A small contrastive audio-text model, trained from scratch: 6300 steps, 39062 training examples.
Rows from block 3 of the text encoder of a small contrastive audio-text model, named by matrix and row number. Rows with one number belong to one neuron. Each number is 50 + 12 x the weight over its row's rms, rounded and kept within 0 to 99. All counts start at 0.
Before each neuron's rows are labels from the 100 texts, of 14976, where the neuron reaches its highest value: "fires on" is the input token at the peak. Only what is clearly more common there than usual is listed. The data: songs of 200 made-up bird species, synthesised, often over outdoor noise. In brackets: how many of the 100, against the usual share in percent.
# fc1: MLP up (text_encoder.blocks.3.mlp.fc1.weight, 768x192), inputs 0-95
# fc2: MLP down (text_encoder.blocks.3.mlp.fc2.weight, 192x768, transposed), outputs 0-95

fires on: "click" (100 vs 1.1)
fc1.111:59 41 47 53 35 69 68 43 46 36 40 55 70 58 51 55 41 18 45 84 60 54 48 42 50 60 59 35 54 49 54 53 45 40 44 41 48 35 52 48 63 43 30 36 65 59 54 54 50 46 59 44 54 28 42 45 44 41 54 52 41 50 46 55 39 57 42 49 44 53 69 52 78 46 43 46 45 28 31 59 70 72 29 39 66 59 41 66 46 61 42 49 54 51 57 50
fc2.111:65 41 60 67 39 60 65 38 57 51 34 68 39 44 25 47 55 12 30 54 73 47 43 45 42 58 43 53 32 43 46 47 54 42 56 56 64 32 33 40 51 57 43 23 67 71 46 52 62 38 45 45 53 20 50 46 50 53 59 40 50 58 44 38 44 54 37 54 39 46 63 45 60 61 39 68 40 43 43 59 61 57 29 42 59 69 45 51 66 57 41 65 38 72 43 38

fires on: "9" (56 vs 0.1); "4" (18 vs 1.9); "arch" (12 vs 1.4)
fc1.509:58 49 59 72 33 83 63 57 46 50 62 74 45 50 24 33 40 62 55 56 59 68 61 68 51 49 65 40 59 43 50 58 41 50 43 46 52 19 44 37 51 52 55 49 54 41 60 51 62 37 41 50 66 53 51 43 36 52 42 30 65 37 70 38 63 72 48 58 49 35 47 58 72 48 61 58 46 62 49 40 45 48 38 84 47 23 63 52 59 38 61 49 56 40 30 50
fc2.509:57 58 45 31 49 56 50 26 56 51 41 60 52 37 34 45 27 52 11 44 36 72 41 65 52 30 51 52 36 43 49 42 37 57 47 64 34 36 60 62 56 57 49 64 58 48 69 44 46 49 22 50 44 39 50 43 54 38 32 57 55 25 49 66 57 42 45 37 32 48 53 44 52 38 47 34 54 59 38 61 37 50 56 74 57 40 48 44 65 54 55 36 52 60 53 56

fires on: "5" (100 vs 2)
fc1.12:53 39 68 73 55 52 34 64 41 61 47 63 52 59 40 56 72 61 57 37 33 56 47 55 25 74 56 51 48 50 39 50 64 65 57 41 44 38 35 75 75 25 57 46 38 51 45 51 49 30 64 80 54 52 45 51 58 39 38 46 51 19 62 36 41 48 46 46 48 52 67 42 44 66 42 39 63 52 48 33 55 38 61 41 38 44 65 44 45 67 24 54 64 60 69 52
fc2.12:67 63 45 55 46 80 55 38 41 51 26 43 53 68 47 38 65 44 37 54 56 52 60 36 36 64 42 61 51 70 42 42 49 52 55 49 60 53 61 38 58 44 63 28 55 58 43 51 35 49 55 33 48 70 63 58 60 46 40 40 46 29 46 44 50 37 33 62 59 57 59 43 59 69 36 26 26 42 35 43 63 34 35 41 55 52 72 53 47 64 42 63 68 50 63 50

fires on: "9" (63 vs 0.1); "8" (36 vs 0.2)
fc1.640:64 53 39 53 38 51 37 50 72 68 50 63 50 55 58 49 48 35 59 58 35 54 51 61 49 56 72 54 56 46 57 23 44 56 50 55 43 37 60 68 50 48 50 50 45 67 60 58 41 56 47 47 48 68 57 50 41 58 43 43 42 50 40 40 23 35 45 61 46 56 46 58 46 40 35 39 72 57 46 46 48 47 57 63 52 62 49 78 42 56 55 59 52 41 69 47
fc2.640:65 44 62 51 45 50 68 48 42 58 51 41 65 67 54 25 42 53 64 37 41 37 65 62 31 65 52 35 55 26 58 50 54 59 40 60 57 17 49 55 36 37 70 43 28 56 62 44 64 60 58 34 59 77 55 33 55 59 53 51 39 73 58 56 36 39 48 51 47 64 50 70 54 60 61 39 58 63 60 56 31 43 47 58 47 33 60 47 55 64 41 62 49 38 44 19

fires on: "click" (100 vs 1.1)
fc1.297:48 58 32 36 51 60 49 51 50 38 59 73 49 43 43 72 63 23 52 64 25 54 34 50 29 67 90 56 70 55 36 57 48 60 62 36 66 28 35 58 26 59 56 62 34 53 41 42 46 46 68 22 63 32 65 55 52 52 48 64 44 61 66 43 32 60 34 52 53 37 59 71 48 50 27 46 33 37 52 50 53 66 63 47 63 55 55 63 34 51 63 56 45 57 58 49
fc2.297:49 36 28 36 44 74 56 55 46 43 40 49 64 57 54 69 66 36 66 59 31 63 72 49 48 61 61 42 30 44 28 54 42 26 41 54 71 54 41 44 28 54 63 62 69 47 56 53 29 46 54 27 51 39 48 22 56 53 52 72 57 65 44 50 61 59 33 40 54 62 55 62 49 32 52 47 45 42 45 37 55 51 38 44 46 40 40 60 68 65 49 45 46 52 46 62

fires on: "arch" (44 vs 1.4); "upsweep" (10 vs 1.8)
fc1.30:56 58 56 50 76 59 40 47 47 50 50 21 26 40 61 40 42 68 63 46 37 66 42 33 63 52 48 36 55 54 49 46 46 54 39 33 55 36 38 66 47 56 48 43 50 52 37 48 44 37 48 42 32 52 57 72 26 53 47 50 47 35 46 63 49 66 62 31 58 61 45 40 46 37 49 52 45 33 73 56 50 49 53 47 63 37 36 54 38 67 58 67 68 53 65 39
fc2.30:43 33 36 69 41 19 66 37 37 30 59 62 38 67 66 42 65 40 37 57 49 39 63 44 64 64 47 52 49 33 21 51 54 55 20 52 44 50 57 42 51 66 54 72 54 47 60 64 52 68 44 45 48 64 49 70 55 47 61 63 50 59 56 42 51 38 45 40 67 75 46 37 49 32 51 53 50 71 53 41 57 38 29 38 42 59 40 61 62 31 43 40 58 70 57 24

fires on: "click" (100 vs 1.1)
fc1.733:36 47 20 53 43 64 72 41 25 53 52 42 52 57 30 70 38 37 42 57 41 51 40 67 44 71 48 47 48 40 49 39 55 34 43 57 35 39 35 43 58 62 68 44 65 44 53 42 63 57 61 42 47 50 49 66 46 69 53 66 38 51 48 58 59 64 45 62 57 59 60 57 27 40 45 31 65 29 56 58 32 30 54 33 50 68 33 39 54 54 71 57 59 59 60 46
fc2.733:39 59 22 51 53 81 68 39 49 35 36 53 52 56 36 82 52 38 52 44 57 60 33 46 55 78 53 49 29 65 43 37 43 39 52 60 31 35 30 49 62 63 57 41 70 49 58 58 68 63 62 46 41 20 45 46 45 57 40 56 51 56 56 45 65 62 54 56 56 63 51 65 23 50 47 31 63 39 55 41 61 36 39 36 70 63 52 45 41 43 71 63 30 55 52 31

fires on: "over" (100 vs 3.9)
fc1.310:36 43 54 46 67 59 55 59 34 36 56 43 27 55 41 44 39 57 57 28 66 59 47 52 45 55 60 46 53 51 47 62 77 46 51 45 37 41 63 53 60 46 75 60 33 70 38 40 24 24 27 61 63 45 44 51 26 57 47 59 48 74 58 35 56 77 50 51 44 59 40 59 69 55 47 60 58 41 53 69 51 54 46 50 56 53 70 47 46 59 72 52 61 63 43 22
fc2.310:43 59 51 34 59 38 33 51 57 42 46 46 38 49 66 68 36 46 69 44 71 47 46 61 32 50 56 58 60 54 58 61 37 37 52 40 46 53 47 37 69 48 52 55 52 68 54 24 43 57 54 49 72 65 46 49 45 48 52 49 40 31 61 29 68 66 57 30 68 43 35 58 66 42 38 59 31 82 72 59 57 67 28 51 43 62 60 58 47 56 43 48 53 54 36 49

fires on: "whistle" (100 vs 1.9)
fc1.202:61 57 57 76 54 40 66 76 43 45 39 57 36 63 49 54 34 52 46 52 56 49 48 51 68 63 49 45 45 13 61 64 42 31 56 44 63 54 53 43 61 45 57 50 51 40 32 52 56 30 31 65 54 43 48 60 48 46 49 61 52 40 45 49 58 52 37 79 25 35 33 48 43 55 30 41 46 51 58 71 41 65 28 55 60 35 33 62 51 25 62 40 56 50 61 53
fc2.202:58 29 57 76 48 39 61 73 46 71 49 69 36 50 45 63 33 62 50 70 68 36 47 58 53 58 68 48 40 39 59 64 18 36 59 67 57 45 59 65 56 53 53 53 29 48 46 78 63 41 54 50 35 56 66 57 55 37 55 64 48 43 32 30 57 54 35 70 46 52 28 25 50 53 32 50 59 27 47 55 50 45 41 43 54 38 53 68 57 54 69 55 50 59 74 49

fires on: "5" (100 vs 2)
fc1.581:63 42 47 67 37 60 32 54 43 38 50 66 34 46 55 41 40 34 42 67 55 47 50 68 30 71 69 58 45 47 29 20 59 51 48 59 71 46 67 59 57 38 59 28 67 47 64 54 45 31 52 60 42 62 48 57 47 61 74 49 38 42 64 69 49 55 68 60 35 46 63 55 62 58 53 34 27 47 61 47 50 41 59 66 82 45 40 46 50 42 42 71 40 35 50 61
fc2.581:52 55 50 53 42 50 63 48 36 64 41 67 47 68 41 51 64 51 21 48 44 37 61 44 46 53 28 48 45 54 48 61 68 57 41 62 54 56 46 54 65 59 45 42 61 67 39 53 71 35 42 48 37 58 49 45 42 58 52 52 61 66 41 54 25 45 57 50 44 47 56 44 58 65 61 34 43 53 61 54 59 48 60 24 48 38 50 52 38 42 51 71 66 52 49 34

fires on: "over" (100 vs 3.9)
fc1.638:51 55 67 63 42 51 47 63 32 40 36 56 42 82 58 56 45 44 59 51 63 58 53 34 35 59 63 60 41 68 36 67 50 51 44 60 47 40 67 48 62 27 41 63 44 44 52 43 20 20 49 56 63 57 31 60 46 40 40 62 41 51 51 38 51 59 38 50 45 52 52 52 68 50 30 31 44 49 63 51 56 51 44 39 55 41 75 38 40 70 59 65 55 59 41 54
fc2.638:50 46 56 50 37 31 43 56 32 48 32 43 26 79 58 62 40 51 39 52 57 72 56 40 35 57 52 64 45 57 54 47 50 31 51 42 42 59 46 55 59 54 45 54 67 58 50 56 36 37 53 52 71 70 50 44 49 56 29 53 44 49 45 28 63 66 48 54 73 65 21 64 51 61 29 40 35 60 65 48 58 49 45 34 45 43 68 46 50 72 45 57 49 47 36 47

fires on: "quiet" (100 vs 1.9)
fc1.364:52 56 38 47 35 70 45 70 35 60 68 51 48 17 61 66 65 42 45 64 39 41 63 42 54 59 35 60 25 52 49 45 59 38 50 43 39 56 53 65 50 37 48 69 34 40 61 66 42 51 55 22 48 50 48 66 64 42 43 45 53 60 30 60 32 43 69 61 46 45 65 40 45 49 53 38 46 46 37 36 75 71 56 51 42 40 69 67 35 62 64 41 42 50 63 36
fc2.364:51 72 55 61 31 61 33 63 56 50 43 39 47 48 41 35 57 61 54 69 52 42 35 59 39 47 61 48 43 51 56 44 66 57 57 59 74 74 31 50 48 38 33 75 52 50 52 55 64 62 42 38 52 42 66 52 62 33 31 46 48 53 40 58 38 44 60 62 58 43 62 50 67 51 43 41 46 66 36 47 26 45 38 56 45 37 51 32 59 48 40 54 42 20 38 23

fires on: "click" (100 vs 1.1)
fc1.437:62 50 32 52 50 49 62 39 60 35 52 48 42 72 46 42 42 47 55 78 48 65 49 38 44 39 63 44 39 54 42 31 60 42 62 63 44 42 37 35 47 33 52 29 81 52 50 42 59 39 56 46 48 30 33 60 37 50 46 63 64 53 61 53 50 61 47 23 54 48 58 40 51 45 66 56 63 52 55 55 42 59 83 44 43 44 78 42 40 54 40 50 30 33 66 42
fc2.437:29 39 30 43 52 54 71 35 48 53 52 55 22 57 56 24 62 40 60 49 48 43 57 54 45 43 51 46 34 59 42 50 65 64 59 47 35 50 34 51 65 61 57 37 66 41 36 22 47 46 62 56 42 42 26 48 37 43 45 44 47 40 61 36 62 62 62 21 52 35 75 58 46 50 63 51 50 69 54 46 57 50 55 43 54 48 68 42 62 39 45 50 47 45 53 52

fires on: "arch" (86 vs 1.4)
fc1.398:63 44 33 70 50 54 45 60 49 27 40 57 37 42 41 43 46 55 56 43 52 69 52 32 39 66 32 35 53 40 49 65 66 78 38 55 51 40 54 29 43 61 46 68 60 58 47 50 49 52 55 71 61 61 59 50 61 48 49 58 44 45 48 47 53 38 44 37 63 80 69 55 46 49 54 38 67 44 31 62 48 30 48 63 52 53 46 72 67 56 32 41 56 45 36 59
fc2.398:69 52 49 43 60 52 34 54 43 47 48 45 54 64 46 55 49 75 44 48 66 56 65 30 53 48 46 50 53 60 68 44 50 56 74 44 48 59 46 35 72 50 57 36 36 66 48 53 59 51 42 72 71 47 49 36 40 16 40 49 50 54 57 60 26 39 79 75 52 63 55 59 40 52 42 42 19 35 32 57 46 46 55 61 56 50 39 59 33 39 43 54 34 28 27 37

fires on: "quiet" (100 vs 1.9)
fc1.544:41 63 41 53 41 71 38 61 42 44 35 60 56 45 60 55 54 60 51 07 58 21 58 42 52 73 34 49 38 61 52 52 47 58 55 60 68 35 52 51 52 41 42 57 59 53 54 46 35 55 50 47 40 35 61 40 50 68 46 47 28 61 50 32 40 74 83 56 57 42 47 47 53 68 48 46 51 56 23 48 65 43 48 56 32 65 55 57 46 52 57 43 33 56 50 56
fc2.544:67 56 34 63 48 54 35 61 45 45 49 42 36 46 52 53 39 72 50 44 55 37 63 48 35 66 59 72 57 77 43 42 54 47 59 55 62 54 61 48 42 57 21 52 39 52 47 48 61 65 42 59 56 49 55 60 64 48 55 30 42 53 58 67 29 53 63 52 49 48 59 37 43 58 42 40 30 35 43 41 42 57 55 77 29 44 34 41 69 54 51 33 50 48 34 56

fires on: "arch" (89 vs 1.4); "dip" (11 vs 1.2)
fc1.317:46 54 53 58 37 46 52 59 25 57 35 55 54 42 56 64 48 44 78 44 43 56 44 53 60 67 39 54 62 54 59 38 45 55 44 39 31 53 39 68 30 64 43 29 47 62 44 49 45 42 46 77 66 45 40 40 64 59 52 54 34 63 57 53 51 59 42 36 37 38 41 51 44 63 63 51 53 41 54 44 45 53 43 52 42 53 49 78 47 51 72 46 55 38 77 44
fc2.317:62 35 44 46 22 44 52 34 42 36 35 55 79 53 58 81 69 70 65 66 53 74 34 48 44 56 56 62 53 42 56 61 51 38 42 62 32 48 59 38 38 48 38 48 54 65 63 49 50 33 63 48 31 46 61 51 42 34 43 53 42 58 35 46 51 45 46 59 22 44 47 32 61 53 61 74 62 32 61 35 50 60 46 51 52 36 44 58 59 62 54 44 43 55 41 40

fires on: "6" (100 vs 1.3)
fc1.567:63 66 55 43 32 59 33 32 47 63 14 66 40 40 43 35 60 49 35 44 46 57 50 71 48 26 42 44 43 64 28 46 49 43 38 63 53 56 49 39 43 50 52 51 36 35 33 77 52 50 24 56 47 41 44 69 58 74 41 38 68 50 55 52 84 46 65 59 64 50 35 67 64 57 39 29 45 40 43 46 28 62 63 45 37 70 78 44 54 52 38 38 48 54 58 54
fc2.567:45 66 43 29 47 52 37 35 51 48 36 45 46 46 57 41 53 54 23 30 45 48 66 43 36 42 52 41 58 54 58 42 36 51 43 53 46 67 54 41 33 49 60 47 41 60 59 69 67 40 39 50 50 43 46 39 38 50 62 50 54 80 48 77 60 25 36 37 56 41 44 43 75 37 57 46 57 61 40 68 56 30 44 45 43 36 73 39 38 61 57 54 57 39 43 82

fires on: "arch" (42 vs 1.4); "3" (36 vs 1.9); "1" (22 vs 2.7)
fc1.132:36 39 51 45 64 38 57 51 53 62 50 58 41 27 46 32 51 62 56 55 58 60 52 66 39 52 52 35 52 50 58 68 51 67 50 53 44 52 62 48 51 45 65 55 55 60 57 64 30 53 60 32 45 48 77 37 47 63 63 48 55 50 22 73 39 65 52 56 54 65 11 73 31 37 51 32 58 30 47 47 47 60 53 50 45 60 61 53 32 45 54 51 50 77 48 43
fc2.132:31 47 44 46 68 47 43 45 33 46 45 42 45 50 67 40 35 49 32 61 51 33 30 50 66 42 58 49 49 61 49 64 52 63 56 52 51 69 60 25 32 51 53 54 40 41 62 71 60 62 52 47 35 47 47 58 46 43 50 60 36 45 42 57 73 37 66 15 46 58 42 62 39 46 29 39 54 29 79 38 27 54 54 48 56 45 54 29 54 57 55 57 71 77 41 61

fires on: "9" (50 vs 0.1); "3" (34 vs 1.9); "4" (8 vs 1.9)
fc1.375:47 50 66 50 50 60 36 40 40 56 53 50 28 41 53 50 52 43 34 64 76 66 27 29 51 30 45 60 80 33 56 65 22 54 78 53 52 43 57 47 53 57 41 56 72 53 43 59 31 62 50 36 54 67 39 71 55 56 51 67 39 63 52 41 35 58 62 44 58 58 58 72 47 64 49 49 62 54 48 39 53 29 38 65 50 25 56 54 55 45 41 54 51 53 43 72
fc2.375:34 41 38 12 44 57 62 54 47 52 51 36 45 31 56 70 53 40 45 54 54 60 39 42 61 42 65 41 34 54 63 61 51 41 56 55 38 70 50 35 47 31 69 42 55 37 42 55 22 53 60 42 66 55 39 23 38 50 36 60 37 51 59 67 52 57 47 51 51 47 72 45 53 48 29 44 67 37 48 46 56 13 54 67 73 59 61 40 43 32 40 68 62 69 68 52

fires on: "5" (100 vs 2)
fc1.414:48 41 64 45 47 73 48 37 41 67 39 71 34 42 37 40 61 43 42 34 62 55 51 45 59 41 53 40 48 53 32 49 66 60 50 52 72 34 50 43 51 36 49 41 77 49 57 83 42 30 44 67 42 58 43 61 49 68 53 57 43 63 59 35 73 50 36 47 51 34 26 69 61 54 18 46 48 40 39 62 48 40 54 48 64 51 72 58 44 33 11 46 43 31 66 48
fc2.414:45 69 35 24 32 47 56 39 57 55 43 56 31 61 49 42 57 54 22 26 43 53 60 51 55 56 57 49 53 61 59 52 46 30 43 49 37 70 43 64 44 58 62 41 59 79 60 45 67 57 48 60 33 45 46 30 65 60 64 65 53 56 58 51 44 42 23 42 58 41 43 29 53 54 47 38 41 50 34 73 55 24 41 46 39 63 83 40 57 55 43 47 42 44 40 54

fires on: "click" (100 vs 1.1)
fc1.728:41 49 30 43 52 47 81 53 46 37 47 65 44 44 34 83 48 27 46 45 60 63 57 55 47 74 44 47 31 43 27 58 61 48 64 42 58 45 49 37 35 60 40 55 77 62 62 63 63 40 38 55 36 45 54 55 25 66 50 52 54 61 51 27 37 58 35 60 43 66 55 47 42 35 57 50 45 61 39 38 60 27 55 58 49 63 51 36 45 27 53 69 76 52 55 28
fc2.728:21 64 36 63 64 51 29 28 43 43 45 51 64 38 31 56 63 48 52 46 49 66 38 32 82 88 53 62 41 56 66 41 30 41 59 55 53 57 26 74 53 69 69 57 50 53 60 38 55 46 57 56 66 38 41 35 46 40 53 37 53 39 42 51 50 28 27 37 64 44 41 42 33 78 41 30 42 22 44 49 46 52 35 65 49 57 43 47 29 42 68 59 39 65 38 44

fires on: "whistle" (78 vs 1.9); "steady" (22 vs 1.9)
fc1.767:51 43 58 63 36 67 38 57 49 40 72 33 35 57 42 39 38 45 56 53 65 49 48 47 59 60 57 56 56 45 42 50 29 56 72 67 67 63 62 48 43 59 59 44 49 43 56 75 45 71 46 37 53 71 46 60 65 68 38 59 54 54 22 36 50 44 46 56 64 41 42 45 51 52 61 45 67 47 49 54 51 27 36 39 33 53 43 45 52 53 45 61 30 41 70 51
fc2.767:37 28 50 63 44 23 52 31 43 49 41 49 74 63 69 53 51 43 38 52 37 58 60 54 35 40 58 52 61 47 62 56 76 55 56 54 52 70 56 70 22 40 66 43 64 45 68 54 64 42 50 41 44 59 47 52 55 48 60 49 36 61 23 27 60 59 50 64 37 29 39 49 56 54 62 54 46 49 51 48 39 28 51 71 42 51 44 58 36 62 58 54 65 55 39 41

fires on: "whistle" (94 vs 1.9)
fc1.637:51 47 62 74 59 42 65 66 45 62 44 44 34 69 48 55 35 66 52 78 47 43 41 51 56 67 70 46 48 31 51 49 37 43 58 54 65 40 54 22 58 46 58 57 41 57 30 66 34 40 22 59 58 32 56 52 42 50 56 60 62 62 44 42 65 60 31 70 31 40 36 56 40 53 41 44 55 43 40 67 57 57 41 47 51 23 44 68 54 41 55 43 49 37 74 34
fc2.637:57 30 54 67 56 33 61 54 35 55 44 67 35 55 54 51 35 55 50 68 72 37 57 57 49 49 68 39 41 39 49 63 22 50 63 76 44 69 46 50 55 39 63 59 45 54 38 62 58 47 45 52 38 55 71 43 50 39 50 43 51 44 45 28 55 52 45 75 52 47 28 31 45 44 28 45 67 27 48 64 60 45 42 62 42 37 42 57 63 39 77 35 55 45 77 52

fires on: "9" (100 vs 0.1)
fc1.26:63 73 48 56 49 51 45 50 38 39 69 40 47 56 42 49 48 63 61 52 72 48 32 63 49 43 37 66 38 45 68 46 49 67 71 30 50 53 39 60 39 49 54 53 41 39 41 52 51 52 59 44 47 59 46 59 65 53 72 58 56 55 58 45 42 45 50 46 63 70 46 70 55 62 66 42 56 43 45 50 56 55 45 75 60 22 42 55 48 61 57 60 49 37 49 41
fc2.26:43 45 35 28 28 40 59 43 49 35 36 78 51 43 49 64 41 71 53 63 54 48 32 51 56 60 35 35 45 27 74 62 73 56 25 48 41 42 51 47 37 62 42 40 53 63 63 51 57 66 60 42 55 53 37 48 60 56 46 35 41 62 48 63 68 29 43 57 63 26 66 52 39 79 47 72 37 46 47 50 43 51 47 69 60 29 49 28 58 44 62 59 53 49 44 43

fires on: "arch" (100 vs 1.4)
fc1.377:59 62 27 39 52 46 25 45 60 48 50 53 37 55 48 60 70 39 41 49 37 51 49 60 56 59 51 48 41 48 66 37 59 55 37 41 65 54 47 09 31 29 43 45 30 63 51 63 61 46 46 41 46 54 66 44 36 46 51 36 54 27 50 60 41 44 46 54 66 56 47 46 40 38 27 42 58 56 48 65 63 71 37 55 34 52 46 66 46 71 62 54 87 61 58 64
fc2.377:66 70 25 49 67 62 55 45 57 41 39 48 36 49 53 44 69 31 54 50 67 41 65 69 62 55 56 46 57 49 55 56 64 65 56 61 56 56 51 34 39 46 59 51 23 49 42 39 57 62 67 49 54 50 63 50 52 36 42 50 27 23 63 58 37 40 34 30 76 57 49 52 43 54 30 33 63 47 38 45 48 49 51 44 46 46 54 63 42 54 29 83 72 23 64 33

fires on: "over" (100 vs 3.9)
fc1.250:44 50 49 37 56 50 57 58 33 53 59 50 70 71 57 61 58 47 49 41 61 65 41 47 56 54 47 52 42 60 38 61 44 24 64 37 33 38 51 37 35 67 54 57 63 41 50 38 60 68 55 52 44 59 53 49 45 47 53 52 51 45 41 39 29 50 61 46 46 82 39 32 62 32 28 62 44 46 44 54 62 51 36 69 55 34 50 56 30 57 67 55 57 47 48 75
fc2.250:37 42 58 59 31 37 62 68 68 60 67 66 21 65 36 61 63 62 59 25 49 50 38 48 37 56 62 48 57 51 46 48 39 37 53 33 58 39 37 39 37 71 39 60 62 46 53 39 47 55 46 47 64 40 62 42 66 39 41 65 40 54 51 47 59 47 40 50 49 52 46 31 41 68 34 48 55 30 53 52 53 46 21 21 35 31 14 63 47 49 22 55 49 68 42 54

fires on: "click" (100 vs 1.1)
fc1.764:38 34 30 45 48 55 54 62 30 54 42 61 63 49 47 47 65 25 31 56 58 65 35 52 30 70 65 54 54 48 49 41 53 27 44 47 30 45 34 53 53 38 57 44 58 32 50 36 42 50 64 58 44 45 53 45 66 63 43 75 46 52 43 51 46 75 66 49 47 41 60 71 48 64 47 54 56 46 70 53 34 36 43 23 43 82 46 44 49 40 84 64 47 46 61 65
fc2.764:62 44 35 50 53 80 61 54 43 39 53 62 51 40 67 53 54 31 54 56 42 55 50 68 51 55 51 45 45 66 36 45 30 47 60 61 54 60 76 48 43 25 58 46 71 36 51 41 60 80 61 39 49 48 39 40 49 66 63 73 56 56 52 37 72 61 42 45 53 61 51 46 52 58 45 50 71 51 69 52 48 27 38 31 32 80 50 48 45 44 46 62 47 60 49 40

fires on: "6" (100 vs 1.3)
fc1.621:58 60 60 54 63 44 42 55 58 59 53 60 59 56 62 75 50 58 50 23 47 61 62 62 57 41 39 54 46 48 20 48 50 32 57 50 51 40 30 32 46 52 69 42 51 48 37 57 41 46 38 60 51 30 50 40 70 33 53 38 61 74 62 56 78 33 58 53 45 44 60 60 62 56 35 67 44 52 49 31 52 41 65 55 27 51 53 25 56 57 47 44 58 45 45 43
fc2.621:59 51 47 57 65 55 46 38 53 35 48 43 30 52 52 39 49 62 62 40 44 55 55 55 58 35 57 29 46 32 56 41 36 56 53 38 55 70 38 52 42 63 43 46 43 50 54 60 52 41 41 34 75 52 62 34 61 49 62 30 67 64 42 52 80 27 34 49 60 62 73 64 47 55 56 56 26 59 64 22 65 80 62 83 51 62 38 29 70 55 42 53 46 50 42 61

fires on: "quiet" (100 vs 1.9)
fc1.765:30 52 59 55 53 64 51 46 66 63 67 66 81 29 30 44 42 48 59 48 52 50 55 63 62 51 63 48 43 57 49 42 57 38 49 70 60 47 46 46 52 46 47 70 56 69 29 49 47 42 57 38 48 46 37 50 53 39 58 61 26 47 38 39 35 69 60 65 42 58 48 66 38 47 46 62 46 59 37 56 46 24 43 58 32 44 70 40 65 58 39 40 36 39 60 39
fc2.765:34 67 60 41 42 58 33 46 55 29 57 54 50 30 53 50 44 63 61 39 49 64 46 59 59 52 55 50 46 56 33 42 46 51 45 53 49 67 54 53 57 39 32 52 65 54 41 27 39 50 47 50 46 50 40 52 40 55 56 36 44 46 25 40 42 69 64 69 40 68 49 51 55 57 34 59 50 60 44 51 25 62 48 65 31 21 55 39 82 57 66 36 49 39 36 48

fires on: "9" (86 vs 0.1); "10" (13 vs 0.1)
fc1.367:34 56 46 63 56 44 41 51 46 44 52 47 33 38 41 58 56 45 60 55 36 57 30 51 57 48 52 64 33 27 52 68 42 44 48 51 67 33 43 38 64 50 66 44 36 58 71 56 35 53 32 49 44 68 60 42 54 49 55 47 55 46 40 57 39 31 35 39 69 77 55 61 43 50 56 63 45 42 58 60 66 53 60 40 50 47 42 52 57 28 46 80 36 52 57 60
fc2.367:78 53 64 47 45 52 59 37 42 49 45 69 52 42 25 43 30 54 52 64 27 49 80 73 49 55 48 43 58 61 76 52 49 56 59 48 45 41 40 40 65 44 69 55 55 60 43 63 43 49 60 47 44 43 49 62 41 27 42 53 27 43 42 51 42 35 48 47 40 55 43 52 39 60 53 50 40 53 28 53 26 46 47 66 57 34 28 66 57 35 48 61 60 67 31 50

fires on: "click" (90 vs 1.1); "5" (8 vs 2)
fc1.498:57 42 53 46 53 56 66 52 44 41 46 52 70 39 47 62 61 37 35 41 32 49 29 41 48 47 43 39 44 57 31 55 29 63 54 53 56 54 64 49 64 41 52 39 76 58 66 70 59 29 50 42 51 47 57 35 58 47 37 71 51 68 34 59 60 47 41 27 27 67 59 52 46 42 33 47 63 31 55 36 59 46 59 50 45 51 58 56 51 54 37 35 70 39 64 49
fc2.498:55 66 36 69 32 50 42 59 36 50 43 49 54 47 18 55 49 36 39 64 54 61 66 39 42 69 47 40 46 45 50 41 23 44 44 41 61 38 70 41 52 57 55 48 42 68 52 54 66 47 59 36 43 42 53 50 34 81 30 49 64 57 36 56 47 56 36 46 52 63 44 48 41 44 55 44 50 75 56 27 45 52 68 32 58 65 44 37 56 28 36 76 68 44 52 54

fires on: "over" (100 vs 3.9)
fc1.63:47 52 44 31 44 60 56 49 34 52 62 42 36 68 50 38 37 42 55 35 75 70 56 34 25 70 54 38 51 62 58 53 68 42 42 45 50 59 62 58 50 57 82 45 34 44 72 48 36 54 16 52 63 54 38 63 62 66 62 43 45 58 49 32 43 68 57 38 41 55 52 41 62 38 30 64 53 55 42 60 66 74 25 53 59 52 44 45 38 58 44 55 38 63 42 36
fc2.63:54 50 49 69 60 51 37 40 57 55 45 80 36 48 68 65 27 52 60 47 44 53 37 42 23 62 45 57 68 53 66 54 53 32 60 50 63 54 44 29 61 69 54 54 37 55 67 46 45 63 54 43 63 49 58 59 66 42 41 39 44 42 34 23 58 62 76 56 50 50 56 43 46 28 61 38 46 74 55 51 58 49 42 53 52 55 35 59 38 71 53 55 47 58 38 63

fires on: "over" (100 vs 3.9)
fc1.449:47 47 58 56 55 55 45 54 41 25 65 53 36 63 71 45 24 52 56 26 39 48 49 40 21 67 66 67 64 58 38 57 50 56 45 60 40 57 58 55 62 43 55 40 60 48 55 40 40 51 27 57 72 51 39 52 60 46 53 45 50 64 34 41 46 65 49 41 52 55 42 37 64 62 57 48 56 49 67 42 57 69 56 52 62 49 66 55 17 47 62 31 49 41 41 66
fc2.449:65 42 37 66 69 57 57 46 74 50 34 49 49 44 45 47 51 65 61 45 50 49 37 48 36 50 47 60 38 50 62 48 36 43 56 45 49 64 38 33 56 51 26 58 44 41 52 45 49 43 61 40 71 54 46 51 48 36 57 54 62 56 35 47 42 58 55 64 60 39 56 69 40 45 56 53 43 74 62 50 49 43 64 54 38 49 29 56 59 46 46 50 60 67 45 64